python train.py --encoder_arch="convnext_v2" --model="contrastive image-text model" --dataset="drawings of small networks of dots and links" --train_examples=195000 --image_size=32 --crop_scale_min=1 --horizontal_flip=true --cutout=0.4 --tokenizer="char" --vocab_size=39 --loss="softmax" --embed_dim=256 --encoder_isotropic=false --encoder_norm="layernorm" --encoder_activation="geglu" --encoder_mlp_ratio=2 --encoder_inner_norm=false --encoder_moe="soft" --encoder_drop_path=0.15 --encoder_num_experts=8 --encoder_moe_every=2 --encoder_expert_mlp_ratio=0.5 --encoder_slots_per_expert=1 --encoder_shared_expert=false --encoder_patch_size=[2, 2] --encoder_depths=[3, 3, 3] --encoder_widths=[64, 128, 256] --encoder_kernel_size=5 --text_encoder_causal=true --text_encoder_width=384 --text_encoder_layers=8 --text_encoder_norm="layernorm" --text_encoder_norm_position="pre" --text_encoder_activation="gelu_tanh" --text_encoder_mlp_ratio=4 --text_encoder_head_dim=64 --text_encoder_fused_qkv=true --text_encoder_bias="none" --text_encoder_qk_norm=false --text_encoder_parallel_block=false --text_encoder_dropout=0.05 --text_encoder_inner_norm=false --text_encoder_drop_path=0.15 --text_encoder_positions="learned" --residual_init="scaled_by_depth" --optimizer="muon" --muon_scale="match_rms_adamw" --learning_rate=0.0023 --momentum=0.95 --nesterov=true --orthogonalizer="polar_express" --adamw_lr_other_params=0.0012 --magnitude_pruning=0.3 --max_steps=10900 --batch_size=256 --epochs=14.3 --lr_schedule="wsd_sqrt" --decay_fraction=0.3 --final_lr_fraction=0.01 --warmup_steps=2180 --weight_decay=0.08 --adamw_weight_decay_other_params=0.05
Rows from block 5 of the image encoder of a small contrastive image-text model, named by matrix and row number. Rows with one number within an expert belong to one neuron, the router's apart. Each number is 200 + 20 x the weight over its row's rms, rounded and kept within 0 to 999. All counts start at 0.
After each expert's rows are labels from the 100 images, of 14848, where the router gives the expert most weight on average: "responds to" is what is common among them. Only what is clearly more common there than usual is listed. The data: drawings of small networks of dots and links.
# router: slot weights (encoder.blocks.5.mlp.router.weight, 8x128, trained with AdamW), inputs 64-127
# gate: expert gate (encoder.blocks.5.mlp.gate, 8x64x128), inputs 64-127
# up: expert up (encoder.blocks.5.mlp.up, 8x64x128), inputs 64-127
# down: expert down (encoder.blocks.5.mlp.down, 8x128x64, transposed), outputs 64-127

# expert 3
router.3,197,200,193,163,216,185,218,193,178,225,188,203,226,199,201,240,192,188,234,234,202,160,186,244,229,213,230,184,207,201,234,206,179,191,184,205,187,186,202,183,213,188,214,213,144,198,189,209,155,215,211,187,184,227,167,203,193,206,206,198,176,219,199,205
gate.0,211,200,200,191,204,148,210,229,217,154,208,168,200,190,200,199,200,215,151,210,174,234,236,200,177,136,224,207,200,200,218,200,200,227,214,197,186,200,228,212,190,200,228,220,198,196,197,172,205,193,200,221,215,188,200,200,205,200,175,191,200,201,200,200
up.0,240,200,200,201,184,200,192,161,187,175,200,200,200,200,173,200,192,200,200,233,220,152,189,200,197,240,188,201,206,197,193,195,198,196,216,193,200,189,200,200,233,224,224,200,177,181,200,185,200,239,205,188,260,210,200,178,194,234,200,165,209,200,200,168
down.0,165,206,188,261,215,185,169,199,189,200,215,182,200,203,211,195,200,200,200,200,159,202,182,251,164,195,200,212,207,200,163,200,200,200,165,177,213,191,200,159,199,233,211,200,200,174,200,200,191,203,206,200,173,198,208,200,177,241,200,206,175,233,259,173
gate.1,193,230,200,229,204,218,200,240,236,144,200,201,176,201,200,200,200,208,189,195,179,196,191,177,200,198,200,215,195,229,200,200,200,211,200,195,200,245,225,219,200,200,144,173,221,234,137,170,187,200,207,220,200,174,236,200,211,190,200,209,194,200,152,180
up.1,212,175,199,168,200,181,217,151,162,230,176,200,233,200,183,198,205,200,210,198,217,191,220,212,200,201,211,170,214,200,196,187,195,192,192,213,214,172,171,182,160,229,238,200,185,152,221,237,230,181,179,171,200,218,191,199,201,222,200,188,191,192,255,201
down.1,223,215,221,200,179,179,209,200,192,197,196,165,170,236,160,191,200,207,172,240,208,241,184,200,188,176,228,214,215,200,200,242,203,235,208,181,200,200,192,191,221,154,200,210,177,200,200,200,237,200,186,200,200,186,162,173,188,236,200,196,197,200,208,181
gate.2,200,188,209,200,200,206,209,200,193,200,200,200,173,194,200,193,189,200,200,193,174,207,200,187,188,200,192,205,213,200,200,156,257,200,170,232,237,200,160,189,214,200,200,244,251,226,196,193,175,239,200,172,200,224,200,184,200,224,245,200,200,200,181,218
up.2,194,200,167,197,187,166,214,210,206,162,200,217,185,212,200,200,200,207,226,178,190,200,197,217,183,185,171,141,236,225,229,211,182,200,200,214,200,200,200,200,175,233,161,228,235,209,200,209,196,178,217,181,200,198,192,200,176,142,209,200,212,160,195,235
down.2,200,208,196,200,200,189,183,180,200,200,200,200,200,200,200,190,233,203,214,198,206,180,200,219,186,270,200,200,187,200,175,147,213,200,215,180,200,188,192,200,171,200,199,189,176,203,198,201,241,218,200,161,200,152,221,200,275,207,196,215,268,200,200,200
responds to: star; laid out on a circle

# expert 4
router.4,223,201,176,209,208,159,193,215,168,200,217,190,226,203,208,204,187,186,193,243,176,211,206,212,164,222,225,185,188,204,218,202,191,205,183,220,183,189,189,184,211,207,249,216,214,239,246,221,165,214,211,201,228,185,203,191,181,188,199,164,223,189,254,201
gate.0,235,200,200,200,205,200,201,216,144,212,239,200,196,250,200,220,200,172,192,210,200,200,203,259,212,234,221,148,200,204,200,181,188,200,231,200,200,212,204,200,200,200,200,186,199,224,183,177,209,193,224,200,200,200,211,200,181,215,200,177,200,233,200,200
up.0,189,249,200,200,181,230,178,200,187,222,159,213,219,200,175,153,200,197,196,193,175,173,186,126,200,183,200,192,200,184,203,200,219,200,200,212,173,200,191,209,220,212,200,185,200,174,210,201,194,213,202,213,190,226,200,197,235,200,200,245,180,195,182,200
down.0,202,200,214,181,247,200,174,142,200,158,229,199,206,200,209,200,234,200,200,200,205,200,200,242,194,235,214,206,208,200,221,222,186,201,200,200,200,187,200,200,186,186,217,182,138,158,200,164,200,200,181,200,200,178,175,193,213,200,200,188,228,242,208,200
gate.1,185,200,247,204,219,232,188,219,210,240,202,200,211,162,181,171,178,182,200,197,202,200,213,200,197,186,200,215,200,214,199,164,171,246,237,140,186,218,198,203,219,172,175,195,200,198,212,217,185,202,200,200,205,183,154,200,178,200,218,189,186,191,215,200
up.1,200,179,261,212,214,200,206,200,195,228,200,200,218,160,200,152,188,200,204,218,206,204,200,162,200,203,190,216,205,217,200,196,169,226,244,159,176,218,197,200,235,168,190,201,200,161,200,221,200,206,200,200,205,211,192,216,200,174,208,173,164,173,200,200
down.1,169,173,160,200,200,244,200,200,216,201,203,200,227,200,200,152,197,195,189,175,179,194,195,177,200,200,203,235,189,199,244,162,200,167,200,189,167,200,200,220,194,175,200,176,226,190,205,200,232,195,171,200,200,180,186,161,190,200,200,227,162,178,200,200
gate.2,241,200,208,209,198,196,181,187,214,237,215,200,176,232,188,193,173,200,196,182,200,172,188,200,226,217,191,200,209,227,197,199,181,183,195,200,200,189,200,200,208,177,152,230,200,202,198,200,200,209,200,205,175,182,185,219,211,200,200,214,200,219,198,200
up.2,173,210,219,200,236,195,212,171,161,189,157,200,200,200,204,199,211,200,261,198,194,200,211,151,200,218,165,245,205,199,222,218,218,200,199,200,200,192,203,171,222,175,200,200,200,180,200,200,204,194,150,195,200,203,197,200,200,179,200,207,181,178,200,189
down.2,200,200,214,190,165,216,187,260,200,196,200,207,224,200,210,159,215,183,200,212,221,215,206,142,174,162,200,241,188,176,191,237,235,225,163,200,209,216,219,199,200,200,200,200,138,200,200,175,150,200,208,193,159,200,193,200,184,230,231,228,167,172,190,216
responds to: loop; five dots

# expert 2
router.2,180,200,236,165,205,188,207,188,212,169,211,205,224,166,238,197,194,202,230,199,176,179,205,202,195,219,224,179,162,180,186,209,216,172,178,216,211,216,176,200,209,173,193,220,185,207,171,226,181,230,229,184,192,240,155,176,212,200,193,217,188,192,237,172
gate.0,180,195,200,200,200,200,215,205,222,200,202,203,200,222,220,184,160,200,195,267,190,168,191,200,192,170,241,223,182,200,212,152,213,230,198,226,200,165,200,181,202,183,213,196,200,213,219,216,200,200,165,200,200,200,191,200,200,166,188,201,202,240,200,255
up.0,200,196,200,200,200,200,200,237,222,236,198,194,143,197,225,179,200,203,177,219,213,224,160,211,200,236,197,246,206,200,198,168,200,204,200,190,169,200,214,199,203,200,179,181,200,224,196,181,231,201,219,205,200,200,209,223,200,194,200,227,211,234,184,206
down.0,166,229,197,200,187,237,204,155,200,200,201,228,241,194,219,174,159,220,200,196,200,187,200,200,188,200,231,200,185,200,212,187,200,196,200,215,212,191,181,200,177,178,206,197,171,215,178,198,249,221,209,177,209,200,200,188,200,200,210,193,242,200,200,199
gate.1,200,198,200,202,195,247,200,168,205,200,200,182,185,185,200,230,215,200,189,149,182,200,173,245,190,195,161,200,186,179,188,200,200,206,192,216,200,218,200,208,200,175,200,200,235,168,200,208,214,200,249,200,252,200,205,238,165,182,200,191,200,205,208,200
up.1,200,196,190,200,238,217,200,171,209,165,200,186,200,224,196,210,256,228,206,200,196,195,173,207,200,196,188,179,213,200,237,214,221,200,200,200,198,200,200,200,200,133,215,200,198,212,222,200,215,216,223,200,196,196,189,212,162,210,200,200,214,255,182,223
down.1,184,200,200,158,200,200,210,186,200,196,200,187,211,200,200,128,247,208,174,179,225,219,204,200,199,187,233,196,172,200,201,216,221,227,216,229,229,211,200,192,200,200,190,251,190,177,200,179,194,200,200,200,195,229,229,202,176,206,215,219,201,221,178,169
gate.2,200,199,254,244,193,178,249,185,200,200,191,201,203,190,181,231,206,181,205,196,200,212,183,200,205,197,200,209,214,205,200,229,268,200,200,200,200,185,167,177,152,200,170,199,192,200,200,207,200,200,200,185,232,202,200,200,200,200,222,200,220,219,191,198
up.2,185,200,176,200,202,205,214,200,200,191,234,175,200,204,200,200,200,235,204,200,200,191,202,184,169,222,200,172,200,191,198,200,200,200,198,197,218,219,213,196,200,192,181,223,193,244,181,217,200,200,200,202,216,217,262,200,175,150,198,200,195,135,251,200
down.2,200,255,200,189,200,197,200,200,194,239,195,213,201,200,200,200,212,190,200,197,183,200,227,220,200,160,200,171,200,218,200,185,200,216,206,189,200,233,200,200,200,187,197,226,200,181,208,200,178,199,193,194,168,167,200,200,195,187,200,189,200,200,200,214
responds to: loop; laid out on a circle

# expert 5
router.5,148,236,226,174,209,152,178,212,201,230,236,178,220,201,223,218,232,193,226,189,200,208,226,192,181,221,190,180,184,198,159,233,200,205,162,211,225,216,198,207,203,189,179,206,188,223,174,238,197,206,216,179,202,247,164,214,186,198,201,203,208,195,219,221
gate.0,210,205,172,170,200,218,205,200,196,217,176,198,234,183,188,217,200,184,236,230,191,152,212,200,247,207,222,200,203,200,185,182,201,246,183,200,195,196,213,200,200,200,197,200,145,228,199,177,148,197,206,179,200,200,191,200,208,168,175,197,200,229,189,200
up.0,200,173,172,200,223,190,215,200,211,200,177,204,200,200,158,200,174,239,197,219,219,226,199,199,188,202,195,166,206,219,228,200,234,221,225,187,176,200,203,205,180,209,212,177,178,160,200,193,168,212,164,200,176,197,224,203,152,158,198,200,203,228,179,200
down.0,186,187,195,187,192,200,200,232,200,200,190,216,200,200,236,149,192,200,201,228,184,154,200,179,175,194,190,209,200,200,198,161,237,241,187,250,200,188,193,200,200,213,156,214,202,197,192,196,161,228,194,200,200,200,193,191,192,199,195,258,207,190,200,204
gate.1,206,171,200,230,209,171,169,200,209,254,229,201,246,200,200,200,186,222,160,200,181,258,228,195,185,230,190,200,192,186,203,200,212,216,200,200,200,200,201,190,163,186,208,225,200,200,234,214,202,174,231,230,194,246,200,200,200,214,171,200,208,186,176,169
up.1,220,169,235,182,245,205,159,184,200,247,200,207,200,200,224,163,174,200,206,192,213,257,247,215,189,222,202,211,193,187,203,182,186,211,186,200,200,202,200,193,175,200,200,200,164,180,200,217,206,200,218,200,196,244,169,223,235,204,178,200,195,174,154,200
down.1,193,195,192,203,180,200,212,210,200,235,200,208,186,190,179,186,218,200,201,200,221,178,200,205,251,239,200,200,190,196,190,190,200,169,208,205,175,200,200,234,173,200,187,200,200,185,183,219,186,201,178,204,200,221,200,200,200,196,242,236,200,200,200,195
gate.2,200,218,183,200,187,200,174,200,214,226,168,235,200,182,167,200,200,168,235,248,213,184,200,200,185,214,200,210,170,200,227,173,167,161,200,235,225,200,168,163,200,173,200,266,200,165,190,200,227,171,200,172,236,213,175,237,169,200,200,184,200,166,202,183
up.2,216,165,229,263,200,231,200,212,200,219,216,144,200,203,254,123,210,209,200,187,157,200,221,188,224,218,164,205,200,235,200,207,200,200,218,200,196,200,200,249,200,245,200,200,200,238,224,198,200,200,200,211,162,200,227,173,200,209,201,189,195,194,204,184
down.2,200,175,150,200,249,229,200,207,200,200,238,195,225,200,200,192,200,207,155,211,218,186,176,212,242,200,267,230,196,200,230,200,172,177,207,212,187,181,200,197,200,215,229,232,200,200,200,192,200,168,195,200,172,200,190,167,160,189,232,236,186,220,200,158
responds to: eight dots; ladder; loop

# expert 0
router.0,191,214,188,149,171,166,187,206,186,212,209,194,209,169,224,236,200,148,231,246,195,183,219,239,192,233,225,178,176,200,206,207,207,178,183,238,189,204,195,189,219,198,206,223,156,218,177,229,194,231,212,201,198,207,188,195,200,212,229,201,178,199,225,222
gate.0,240,233,242,202,200,195,201,210,178,190,195,202,162,249,205,208,208,200,189,205,200,201,200,161,200,200,209,176,200,185,207,235,200,227,202,181,200,213,209,190,237,200,200,200,140,200,204,170,200,193,233,219,198,228,214,205,209,200,157,206,237,200,200,193
up.0,219,214,193,200,153,200,185,205,204,200,226,203,200,238,227,221,209,139,200,234,195,199,192,206,194,200,200,204,222,200,193,200,205,169,197,200,211,155,167,200,200,200,206,200,168,200,200,206,158,181,200,232,200,171,199,179,200,212,165,196,212,232,196,244
down.0,185,179,200,190,200,200,205,174,200,200,185,200,189,222,200,192,213,200,167,197,242,176,212,211,153,200,200,171,188,211,171,198,173,161,210,200,203,239,197,202,187,222,231,200,155,188,199,192,242,194,204,200,187,200,200,219,200,228,200,242,200,200,200,233
gate.1,195,196,226,261,220,196,190,224,204,200,200,205,160,200,200,200,175,200,200,200,216,200,208,201,242,200,233,200,200,203,215,225,180,287,200,190,183,221,232,200,205,239,200,260,200,199,199,180,200,200,217,193,206,199,174,157,200,200,141,226,200,189,221,180
up.1,196,200,198,145,191,183,250,200,219,191,237,200,217,193,200,201,175,198,193,195,209,185,200,200,205,200,196,209,193,180,200,198,222,151,200,218,211,183,200,180,150,198,200,142,160,209,170,227,207,202,241,233,175,178,200,197,192,163,200,217,200,232,203,226
down.1,230,200,221,141,241,200,227,194,207,204,234,181,185,200,136,194,200,179,200,200,188,213,187,204,209,201,200,212,180,209,200,200,202,136,196,189,160,200,226,179,178,224,200,157,226,200,179,200,239,202,226,180,200,183,205,188,205,207,220,184,200,210,200,200
gate.2,200,200,200,213,191,200,200,199,184,226,215,210,197,164,134,197,195,200,249,200,200,200,144,144,200,207,208,157,174,200,207,200,200,202,200,200,221,172,200,235,211,200,200,206,256,200,193,200,200,175,200,180,200,212,200,200,241,200,153,200,200,200,193,200
up.2,215,202,242,202,171,208,200,200,223,200,147,200,244,158,200,196,200,200,183,211,189,181,200,195,200,177,171,173,200,182,212,200,236,200,199,250,200,200,217,178,179,202,200,200,200,200,194,200,206,206,200,216,183,218,184,200,178,175,220,200,218,231,160,219
down.2,200,197,200,200,200,170,200,193,194,200,200,211,218,194,169,199,199,218,151,253,200,200,200,209,208,223,221,200,176,200,206,200,194,185,200,199,192,202,167,200,200,200,219,246,200,200,198,212,185,220,213,179,225,200,137,199,188,200,157,248,231,170,200,208
responds to: nine dots; wheel

# expert 6
router.6,168,238,231,191,192,207,163,213,244,182,221,207,193,183,220,157,199,169,211,200,194,238,202,178,183,210,179,201,189,184,172,220,222,178,182,200,206,216,194,190,196,216,165,197,236,183,180,200,257,197,209,200,202,182,202,175,209,205,204,192,189,174,202,214
gate.0,200,221,192,182,220,210,187,200,242,200,198,200,184,200,249,200,190,134,228,200,200,200,201,200,187,227,200,177,167,200,217,192,198,213,188,187,200,200,253,200,199,207,200,185,200,200,202,232,194,216,226,200,182,271,211,183,200,162,184,195,200,174,200,191
up.0,193,200,195,183,201,200,244,176,171,200,173,190,233,191,159,208,223,223,203,238,225,226,200,200,201,188,222,222,200,200,166,213,186,200,224,200,218,168,191,200,213,200,196,200,149,200,200,180,200,190,200,200,219,179,126,200,248,200,214,174,200,230,200,220
down.0,241,200,181,238,200,200,199,214,266,199,200,235,200,200,192,170,200,214,200,176,212,185,206,165,185,217,167,198,200,159,200,226,175,200,230,200,200,175,177,184,235,214,179,189,231,200,200,192,212,188,200,200,188,178,213,188,191,200,200,190,173,200,168,185
gate.1,179,200,235,221,147,200,168,200,167,218,172,181,224,200,166,202,207,200,153,160,216,200,228,229,200,185,200,200,200,200,200,201,186,194,181,200,200,224,212,188,200,203,187,223,200,207,181,200,222,239,224,179,171,178,194,222,217,191,209,200,231,172,200,218
up.1,235,200,187,146,231,200,232,205,200,202,155,212,183,215,245,232,200,200,241,200,206,198,163,191,222,220,158,206,207,200,161,217,200,200,200,211,255,215,200,197,210,200,170,205,200,206,174,200,200,184,166,200,200,200,212,200,185,200,200,200,180,260,200,200
down.1,188,216,164,200,226,185,238,178,230,169,200,200,247,216,200,198,202,229,232,168,216,183,172,200,200,200,200,163,218,186,206,200,146,184,227,184,205,200,200,200,163,200,202,221,177,198,200,231,166,200,200,189,200,191,200,232,166,202,220,186,224,184,175,216
gate.2,226,184,200,209,196,207,177,227,207,218,213,211,187,201,200,200,200,200,182,200,189,210,236,130,200,200,200,168,203,200,200,197,200,209,218,200,192,200,213,217,200,200,195,200,202,200,176,182,219,200,218,211,200,151,269,221,198,216,164,203,200,200,195,213
up.2,208,164,199,252,200,200,174,245,201,189,200,196,200,211,200,200,200,213,185,200,223,223,200,194,200,189,207,194,200,200,228,215,205,214,200,200,200,200,200,200,200,200,237,153,233,200,200,200,196,200,194,200,205,143,226,232,158,179,195,199,233,200,204,252
down.2,226,202,211,206,205,200,206,181,200,222,206,197,175,215,200,178,200,220,257,200,199,194,194,174,182,257,200,200,200,175,200,179,185,200,200,198,203,189,200,196,216,212,178,183,170,213,219,220,245,208,172,200,200,237,200,205,155,200,217,266,237,206,200,171
responds to: complete; nine dots

# expert 7
router.7,163,226,234,175,199,204,169,203,229,149,217,180,218,162,223,178,206,191,234,196,197,222,184,188,212,194,228,190,195,181,161,236,241,160,180,226,165,227,198,188,198,199,176,219,175,189,177,208,210,207,201,217,190,194,172,172,198,210,207,205,195,183,208,206
gate.0,200,178,233,198,160,224,200,220,213,189,198,220,229,195,200,237,200,200,212,162,167,200,231,176,211,200,200,171,208,193,164,215,200,234,182,230,200,218,213,189,200,185,193,200,197,239,198,200,174,196,222,161,185,143,246,200,210,220,142,204,203,198,209,180
up.0,190,200,200,200,157,193,191,200,200,197,200,223,197,184,148,244,200,197,202,181,200,209,200,187,200,227,200,178,200,195,200,186,200,200,192,200,216,199,207,200,180,187,187,200,200,200,200,220,189,214,234,170,176,155,200,200,203,172,159,200,169,166,200,200
down.0,163,200,226,246,239,206,215,200,188,231,200,198,219,186,200,234,194,192,200,200,200,252,184,190,200,160,200,223,195,200,159,200,195,200,200,198,200,236,211,194,200,200,182,164,212,212,200,200,200,184,200,200,191,216,179,209,200,200,238,200,192,200,209,203
gate.1,200,200,197,200,167,218,190,238,200,200,164,162,176,200,200,179,236,200,248,200,197,200,200,193,185,210,200,245,214,197,169,207,221,200,155,200,207,198,179,200,172,200,200,212,200,221,200,175,200,200,236,173,209,136,202,200,200,210,202,200,214,210,166,200
up.1,225,202,200,194,200,200,219,232,194,177,200,180,169,162,186,209,180,200,200,221,219,206,187,229,218,200,204,174,179,223,199,165,200,188,216,200,200,193,201,200,200,200,200,200,219,175,194,256,200,200,200,248,205,216,226,195,200,200,194,223,200,172,200,209
down.1,200,189,188,200,200,200,198,164,171,174,228,200,210,200,184,212,234,200,200,200,212,200,200,225,182,199,200,197,189,200,178,200,181,200,222,176,200,200,172,200,248,176,200,154,189,214,200,200,215,259,200,200,210,192,168,223,209,217,259,245,200,222,200,200
gate.2,193,213,200,166,255,200,207,216,200,188,200,200,193,162,200,209,168,200,208,185,225,187,200,185,164,204,162,212,200,181,217,200,200,200,211,239,200,200,200,156,200,159,200,202,200,179,200,193,245,200,194,237,200,200,212,166,210,200,238,214,200,200,193,165
up.2,200,197,200,203,135,244,192,188,227,200,200,200,200,184,209,200,200,201,169,192,164,215,216,200,192,200,214,234,185,200,189,193,166,204,210,200,188,200,192,207,200,209,200,228,208,200,200,176,200,200,205,157,200,216,200,245,219,214,139,177,204,200,190,206
down.2,197,186,193,232,207,230,211,200,200,200,200,200,200,243,200,198,200,221,200,200,222,221,216,200,240,238,226,200,201,200,178,197,186,192,169,206,182,196,157,203,218,216,227,196,200,218,249,192,238,200,215,222,206,211,244,206,200,174,200,183,208,200,164,200
responds to: laid out on a circle; complete; nine dots

# expert 1
router.1,163,220,206,152,215,199,187,181,226,188,203,224,214,200,221,198,229,200,229,201,187,160,170,215,239,189,245,186,179,156,204,209,208,193,184,210,166,210,232,203,183,203,201,206,170,188,193,208,196,185,225,199,199,222,162,201,173,196,186,174,200,187,206,226
gate.0,226,200,183,191,186,200,214,201,200,139,185,200,157,193,175,151,147,207,200,200,200,229,204,175,224,200,211,215,200,227,199,200,225,173,216,200,200,218,182,233,200,205,215,200,187,200,158,179,228,209,168,200,182,172,200,200,200,229,206,189,200,200,182,200
up.0,205,200,200,182,208,220,209,198,217,144,200,200,183,181,184,153,164,229,153,169,186,217,214,181,217,213,228,229,197,237,195,232,200,179,203,200,193,221,193,200,177,200,200,216,207,208,149,177,200,199,185,219,200,200,178,205,200,228,200,188,200,221,200,228
down.0,200,185,171,153,200,200,200,202,200,209,200,240,217,169,211,200,176,200,232,200,215,209,200,187,200,249,200,210,218,200,184,165,200,200,203,217,167,225,189,200,200,221,211,200,240,229,208,200,211,200,219,189,186,200,237,198,160,171,145,206,198,215,200,234
gate.1,200,200,171,200,162,213,210,197,214,200,212,200,200,200,195,249,149,200,180,191,213,200,185,200,200,200,237,200,200,184,204,200,163,200,200,221,204,200,199,244,200,202,220,227,215,171,200,151,213,200,180,200,200,185,168,161,191,213,186,261,168,200,187,164
up.1,200,163,200,215,164,234,200,174,178,177,200,200,165,215,168,210,234,223,185,200,189,195,200,173,200,200,223,200,200,200,200,272,165,201,176,200,173,221,185,193,170,209,199,195,192,154,172,171,213,185,175,224,219,198,186,186,200,200,200,204,200,200,175,213
down.1,200,200,200,200,200,171,200,204,177,213,194,163,200,200,189,210,200,232,193,180,182,197,204,172,211,200,228,200,219,200,224,200,200,179,200,191,200,200,218,223,149,192,200,200,200,185,226,183,200,200,200,200,154,165,182,150,213,226,187,202,213,187,163,191
gate.2,179,186,218,187,220,200,230,200,184,196,173,188,203,200,200,223,220,174,200,200,207,200,200,242,173,208,185,200,200,200,207,196,200,192,176,200,173,167,200,199,234,164,187,200,210,200,179,200,175,200,200,215,200,189,211,261,200,221,200,246,200,200,208,200
up.2,221,206,200,217,190,200,166,223,220,200,200,229,209,217,240,163,175,210,167,158,200,200,200,200,230,179,205,200,246,200,203,249,200,227,232,176,211,236,200,200,154,244,201,227,184,200,220,200,200,199,179,186,200,198,186,164,202,206,217,174,214,200,200,205
down.2,200,226,200,188,200,200,202,195,173,192,205,200,200,200,199,177,198,236,199,169,222,197,215,211,223,234,241,190,210,200,207,199,186,195,239,142,200,158,200,186,163,265,230,228,205,236,193,171,200,200,191,200,202,195,200,179,145,200,174,200,186,200,200,200
responds to: laid out on a circle; eight dots; grey dots